config = dict(
    arch='vit',
    train_examples=195000,
    translate=0.12,
    color_jitter=0.4,
    method='barlow_twins',
    layer_scale_init=0.1,
    moe='top_k',
    num_experts=8,
    moe_every=1,
    expert_mlp_ratio=0.5,
    layers=12,
    projector_out=1024,
    nesterov=True,
    warmup_steps=140,
    adamw_weight_decay_other_params=0.05,
)
Rows from block 2, named by matrix and row number. Rows with one number belong to one attention dimension. Each number is 500 + 25 x the weight over its row's rms, rounded and kept within 0 to 999. All counts start at 0. Numbers have three digits each. After the name is the row's rms in percent of the matrix's.
# q: attention query, key and value (stacked) (model.blocks.2.attn.qkv.weight, 576x192, the q third), inputs 39-77
# k: attention query, key and value (stacked) (model.blocks.2.attn.qkv.weight, 576x192, the k third), inputs 39-77
q.107 100:520512515474571468497533479543499486463467443483473494471504460495518506498487465482548474533487528484512514495472450
k.107 103:527478469484482531516512532493517508537531523473527487523541508486456533521529484520513488525537512477454517496479478
q.108 107:500481513486463506511519506507496502512480576523500469463526472515520458481552490494509488532513517501474491498485459
k.108 098:489515522490512517537498464511530499451499479473497527486458526494478463490503488516499486491496531549522524463469467
q.109 092:496472497553491460537518508499511497465532495537515469493465474480470552503490554443528481469545481484518469490496492
k.109 100:460499463489526517510454549502482549479493507458498493501501501500492511468486515436492477523448498519551548513472526
q.110 101:518460507513500495467496517513475507527478509519499502479495498465474530501486491535517530482533491503503494484480511
k.110 108:534508492502499511501515519537557481556493485501488522461513497510503496568507515519528496481464524485478487488478525
q.111 092:520489510537473510531520505475495519480457517546552493524482533495461516517523511481453510473506496494547465487507507
k.111 101:495467500528557518460536488526501504509495486477464512495537504490493541497497501506499468489473491487519497503502497
q.112 098:529508527489476486475469466530518488491482508438502533496487480523533449498523515477504468530464534506478533482505465
k.112 095:486520475520470493506474491479455522483471496548492476526543524516527517552498478504540463486554488475467503505486496
q.113 093:541529477511525462497560498496473479535476480551585523504511548515513492454474499505464537504519506509499515489502479
k.113 097:526471500494558505508547489542544528477482509492460526515510539483465485519534522544506492525513510502507517496493505
q.114 092:513495500436505483515527524474462497534477523504481504508537500496496472524495548479466503526452528496485529503506515
k.114 098:504496481499491522488520507508497527463533536477514491486502497482523526463494490502499546510500522518485481518523468
q.115 108:503507521486489525496516493520491532522471510502517480487470467493512526481494482490514486562519513480524513490469507
k.115 105:507495585478515479469428511487542465509532453503475499471477527518475479495507538448479530457473532507466522520485464
q.116 095:510485491474514476472503475554529506481531484490481517486503510486501521488535502520511493472524516464550470520515477
k.116 093:507543467502501515468500499485503507485500469454513498495524517473522505530536535551503517518480491468509467477459519
q.117 081:444471499498455485501511482519460485504479497483505487539487455514465474525477529503498468465503480493495505501506481
k.117 099:519495506533526541443508485489519509524485503527522504564484511464471506532484470502480478462509471499520512471485482
q.118 096:486518489466491545527486475466517460511507532498495525520523510503514525489491451510536488528543481491498529488459456
k.118 099:504508538533489470488487498511519516510499492504520511464521524504453507536494527475463514506510494516490509529471470
q.119 087:513500468490501504528439479511539491539520472507471441473530493482530538526527498496542470470524510500524505487457513
k.119 092:487453489516473558559507507488536500508470520549469506489498462535504485513473520504500489527479524516512522539494539
q.120 105:506526480455502506552471486511465498528537519501531503541457464498489492470544471452501491562550514462506525491476519
k.120 100:488461502571511460513514472511444524499504445535480497488523531480535505462512495473546503539484483494464511503472496
q.121 111:512499524478509424472542476542528552530522539482499476517504505465498472486484497516503488473520526554499490518561498
k.121 109:488471476477514543505496510495457492470520541503522511489467545495489504517473535522510522496504487477511463525450465
q.122 091:469512522494508551497492515500526477517506515468497564509488515503470523514504474530511502495551524492497512492475458
k.122 091:520512519536464561493521495513511493492480493525520515494509502517536449503509485512435495499513490478498505525516494
q.123 100:506491477503540495500466479527539430507509505487509474511511479517497507496519529480460496501504512506506512474485482
k.123 104:532495502509466519522449501523453482511507513502538489493499465522480473484501523445474521542499553502463481468517502
q.124 097:457515469494501570505510508551500528491538516515551504470489520526502530482494461498473488495483497505542480516524538
k.124 105:480497519489523498471487533466500490531475460482519477480505497505464448527505508496480546499484490526478490480509522
q.125 098:488475539518537496449494490490535510488513482522439489510506502479566477475527488487494532487474540529519554522511513
k.125 102:534523505519468483527493496473530516508475560502488485517485444477505560456538501501476479495504482505490487495543508
q.126 101:508466506497527536502486415445501478485516473511501455481555469521494468508508507507474479474479469495514492491522518
k.126 092:503505523484477483500475432516514494501487502480502488509523488544514492505493537480491527492538506530541522474532508
q.127 093:506499500508495525497459532489502505501497466450496502497514506484545516564481483520523482526511531491487508451498494
k.127 095:519522492516497458559528468524488512492472488559440508461558490505507456495525499487495499493456528496526590484502507
q.128 106:514472482504504477514506477539493500505453496449504501500478504541501503487510512483464538481474523524495497498522508
k.128 097:517512508527532518469537456480542501490498483532502534518518481500470520484484543471518486495487497435493478492526491
q.129 085:485461517531510520486521486457558548455540508502499507512472505500509570437501487498535458519483513482513459498537532
k.129 075:529535533455505467535471481529492508507497497510522495515495480499520513448491496513478521484472465470478489504471474
q.130 088:491431492538483454512523459451542510503505524494496490474479496511531503499480490516511493544518510504527474499520453
k.130 085:481493510497456522524541471510534515457490532495508502526512500473487521457512516537482491460479492489514486531494487
q.131 097:547483513494486476494518475504482510530488524484483524485509462514522474493484499480523512535498500493505544499483516
k.131 102:503495460535495487521484537521517465527482508505501481452467499477528503444499533508525512495480511527484501450480514
q.132 092:418557478510495473524447478522506513493507479506551465505520568543514484481503492514528520484524524512548494522544505
k.132 090:477495525484538468483508526558523492484515518466480505532502488493507541534545448478529509524492495484467497472470481
q.133 107:515524519497517472474474507514502495517514511477524484523518506476493499460508527566555519492480527538478454507540510
k.133 109:476526500496534494513508512533485458480522448510503531478534493531497514485481518462482479452493519529483506488510533
q.134 102:523509512483475463515512439498518508519488522525473509451484473498512496516526516529493454519507538517524469505505500
k.134 105:502507470493457549526463469503533488515482512497531510522537528496482514523525541501505471473496507461474497483510526
q.135 097:504521513473496509549484480472491512516498528502488492475502554511470488529503545500472483460482530507449470510485534
k.135 093:497495532471489505485492519513505495514463500460510479524474498519492466512528505472466492523469533498521473487497528
q.136 094:503531520505479462480488493551523494479482492514520494499494479483518529493473513456432533549497518513513512454477487
k.136 096:502497503543445516462502539466496467477497509523488522508527500467479475557523509505522521505488520492503483513497503
q.137 104:490547484523520500505514507450522515510500479518526502482508513509470470508542483469477489520543487486472501525500504
k.137 102:483556500457465497516442491497475514496529529472488465510462460466466475497508508474505503502524472494523501508544522
q.138 094:492488470511515507536492458514503510521516507490492444500501495459481513477540477522478535458513471499485495495530489
k.138 096:482515525521505504469506493539526477484522503472544478496497543449455474537500518541507485472541468505471496461494514
q.139 091:538501508519454491450450546536525524487494502486482517459445464485522524496492475521491492494520535526529482474486503
k.139 106:468469495497450511495508536520475525479476509517520515506542461490526506486472533495502511504497510500504490449484503
q.140 088:487494558463531500503495508477488533477524489503500486500524517503479539491489533498523478477490542517507462502531547
k.140 084:509514481552526507473504476522540480510493483467490521506485510504497546457535523516527507467521503466470487528496516
q.141 106:504478472476541520501475489448515529501494506477481494520539522522508495494567504451514501536476506508506470544504543
k.141 091:502507561535476481501526514508514480571521541489498469442484508533512497505485535457491456524474488482497510478460487
q.142 090:509537544528494466507459494477487480499545504491492540521512478491511492538464495463508479516510534535528496506493522
k.142 089:511489492460505516508506495522550467531453466539501498486494464505502473526516521490467500517476563508500540505467498
q.143 105:503533509519498521482482511505507474488536595498523482534523524478526486474451509556520549490492543474469493511491496
k.143 102:498538524496527459497481486548524476480535484532468517475506493571443494514477490486508467490517508532531512525476441
q.144 111:458497544502513514530485542451505478467512524490500504539501493478490538508500551543500430467512485487461518462486510
k.144 103:533507476447542454486512519539486480481458493494477537458508524531496481503521485506499528509464496517467483542509496
q.145 108:491510505539523492478506536489491531510515509477507516469446512496453515491499506494476493500550535468501472547508475
k.145 096:505506531471515513504465472465499519503512504505497488544484478510526475502520464499485476510462557500459550549543522
q.146 084:530484485500514521481499509499488506509503472522498515422524473555454488554463473446488506486527522524526483514535513
k.146 095:466520467471503512491518518476505461502522509457535486515492473497503499452545530511500481470511490455521529498546491
q.147 083:517488502488495525505471553538469509533469456500522488558460478515521507533468483497476519505487472528530518462488477
k.147 089:488466495556549491495526504471478513456498473456504563503484522496528532471475508519526530539492496497494518486517521
q.148 097:521504471503478488485501515493496481477539501477470547488495523507477483505532528498540523495505517483478510469496549
k.148 101:491507463504516516539508520529477476512500455532504496510520488489474485505502526514467514512485530522530456464543481
q.149 092:506424484552528490498520576528449460474478500469508509475484466552491513540553518496514515553520521480487513518481472
k.149 093:495522488489540461489495515505499493508521498517500493520514575509472476495534457477510530506535512489521500528506454
q.150 099:486494504468501485465541503486559518514518504515495507532500501473519514498547487471477503519522518492507464462515487
k.150 100:495508516544503508487533481504515492439471514479518541467525491458491482491472511506505510498492470552498469478507569
q.151 103:493504498516490444498492518507490529481489478480531538484487524497479462466530497528491476494504500459472545483490473
k.151 098:510505514521519467524460493473484466510500474501506480548468473455480511511512498496500525536496500536491487517495560
q.152 099:511485542472509438509479549501467524571446546457544482507477519479489461517493567549493536487514484506493538473498481
k.152 099:443514517554474518475475476480491470487530480525478498471516473540481527529507503493543510454542473531491488523451523
q.153 093:513511500496484476546486505492470513502516503457478530517519509490424540534481512519475478489519483516495530494458506
k.153 095:475480516507530485475517464477491499505459478497499474528501513472474486509514533504520452561492492504459508507504503
q.154 111:509485508531520512508514479466539474511462513528516533520495497511482453548473508520527493506471467512503525502460517
k.154 109:484496495468491440520504490495531489448513502520485513519526494545509503485501485477490482460428502472492443522513487
q.155 106:567477495531459464496508479481545549522536531505470479491483492477487496504490502547479489476508495485538513460460448
k.155 109:516520496550520501513533512506497499522515501475492483495546496500469503523460540540504500466474518468487513507500515
q.156 111:518531470472490495490473500557493477476478491507453493428498500545504514493518474480514475523481501529495541499518524
k.156 107:475526517486478489474484515475535502523540498487495470481506502501507539490470528487533515522527499539460460438483490
q.157 090:545550476500508520484498525544515499489518513510521479492486549488482501543499502524504529514508494498517468495490541
k.157 093:455505495478492502481463536553451474477545485525509507508518495490468500512479496528479514534516513498547484483524498
q.158 098:465523511517526506467512482489479475472542505512519548549515494452540515564450489440498502502538483510509491526481523
k.158 095:528488488479516492537499536494569536500489514487502520531493529485522464479539462519503561504448498447498539524537500
q.159 105:545523496481475553487533449519516501506506524532518494430468492465497536511477528503497478516498486506459465467478527
k.159 101:455517542496462489462458511530494496489559511484498464508551474497517523481493539524480529505451485479483471545485501
q.160 102:489468438507487482518519501512530503451497501492499531516519508497494542533480525484545483479509481453490516501532481
k.160 099:507483527476513475506517546495459476472455475506517535509528544494504461553530485451451497513536527514556481535504534
q.161 092:496430528481483520523486525500483493468465540465557519493511464465519502478496499498496501468497476491506493494561525
k.161 091:533471488518526537476503552507488520434531486496505515562528481517489502500556521501530497505536486513525463535557555
q.162 097:514505488512466517482484447509448558475512465504483481450497506511476533492470469489501495493544490507515514488503512
k.162 101:488517522504456520482516557511483509498533510473514501464500494530513461497535497473517483493492477472471516477508505
q.163 095:450514531516504465491533484538456512504509480475485521477526529522505529447486531490491504518524513507496469520512548
k.163 096:488509510506484481499468504512523523480492468527483485469466493530474449451523524473490484450483478520462565519548501
q.164 092:463467522527480483538495484449531455515536501474526499473529518466492540535482516550486495484528503481500504493499497
k.164 091:492532507490505474508492509492463475460540499527516472488521516524495473468529509492513456500475504532505484547505494
q.165 087:449510494503487514480487502487517523480477496461489485495525524462479485494502508518504482505519515491537501503497480
k.165 094:477437557482516459495511487474489481519505480470499484538472499491479506489518519446459528485472493506525477511513535
q.166 099:513490536494494550527474480520526534452506505488472502539494480524494531497470498505490516456499523512507489460453527
k.166 101:504495480487485553503514559514490474497507468516501476548481465490527540500470514509493460504489532508529510487466469
q.167 105:499455501499508447464503502480529525531495470540528514525520495485492487503521461522538510470499512470482500533486538
k.167 102:509522511503519448526516464508502513477494470499475487476496479458511498505511489540550485474541512486475497506537466
q.168 096:504461483527487526482506503540528473513506502492484489515488510517526491500543477544464492530512510529521471504544505
k.168 107:536499472457506519492468504557437487497523498519512494526485544540471441479499512506531514495492473524508492529535489
q.169 106:501443503453489500538495517514532483454469515489527516537512517482522487500517500462494569451489489483521490530515496
k.169 101:515468492515474535495478523489531471480491484512515526495501518493493534502499532460586515467509533485506506528521494
q.170 101:497513504504543481496489516489484486453504452503501513471453529484479509489486507462547501519532539520461507541458498
k.170 099:502460501531463470479480518460488518526492488473501529484536486503509471512530523495516470526558533523510466488488479
q.171 088:537511522442495498475524509483439501485541479525522501512502468504470517476500489495489496559500517536504449519497505
k.171 088:513524483492519548495471463507529481471525522478478497511473446513501501557493434524512514526512502510470521516499507
q.172 103:515472490546531542513461504518497536520493453549507489444472515500508540525521444525509474499508506493498552502520477
k.172 101:515481512488493544492505508488489531519553465504500527486537511491498452511538523511465486517486493495549485483484521
q.173 097:489465507490464527506496515509493459521512544509477462528528507474492490489540516487482496502490483515503505546510516
k.173 105:553487516465524483527503496547511505488495492481528520501460461535504482504522474484468525467477467504512520510488515
q.174 095:462494539519455529506490551517549452510458488508488499508522535499505451501477494508497533480499501475502520519492490
k.174 105:533500489498486524476474509511510497499452505519530532465521505507491535501502503478484487470502502504533504509486500
q.175 086:513509478461489431507495489519478493505537486463462493476520496538488499510553539457511590531516514528517476461533510
k.175 091:483529478515486516502501567453488548546483478549505492490462514526479516514483481450508540473460499485466514490507474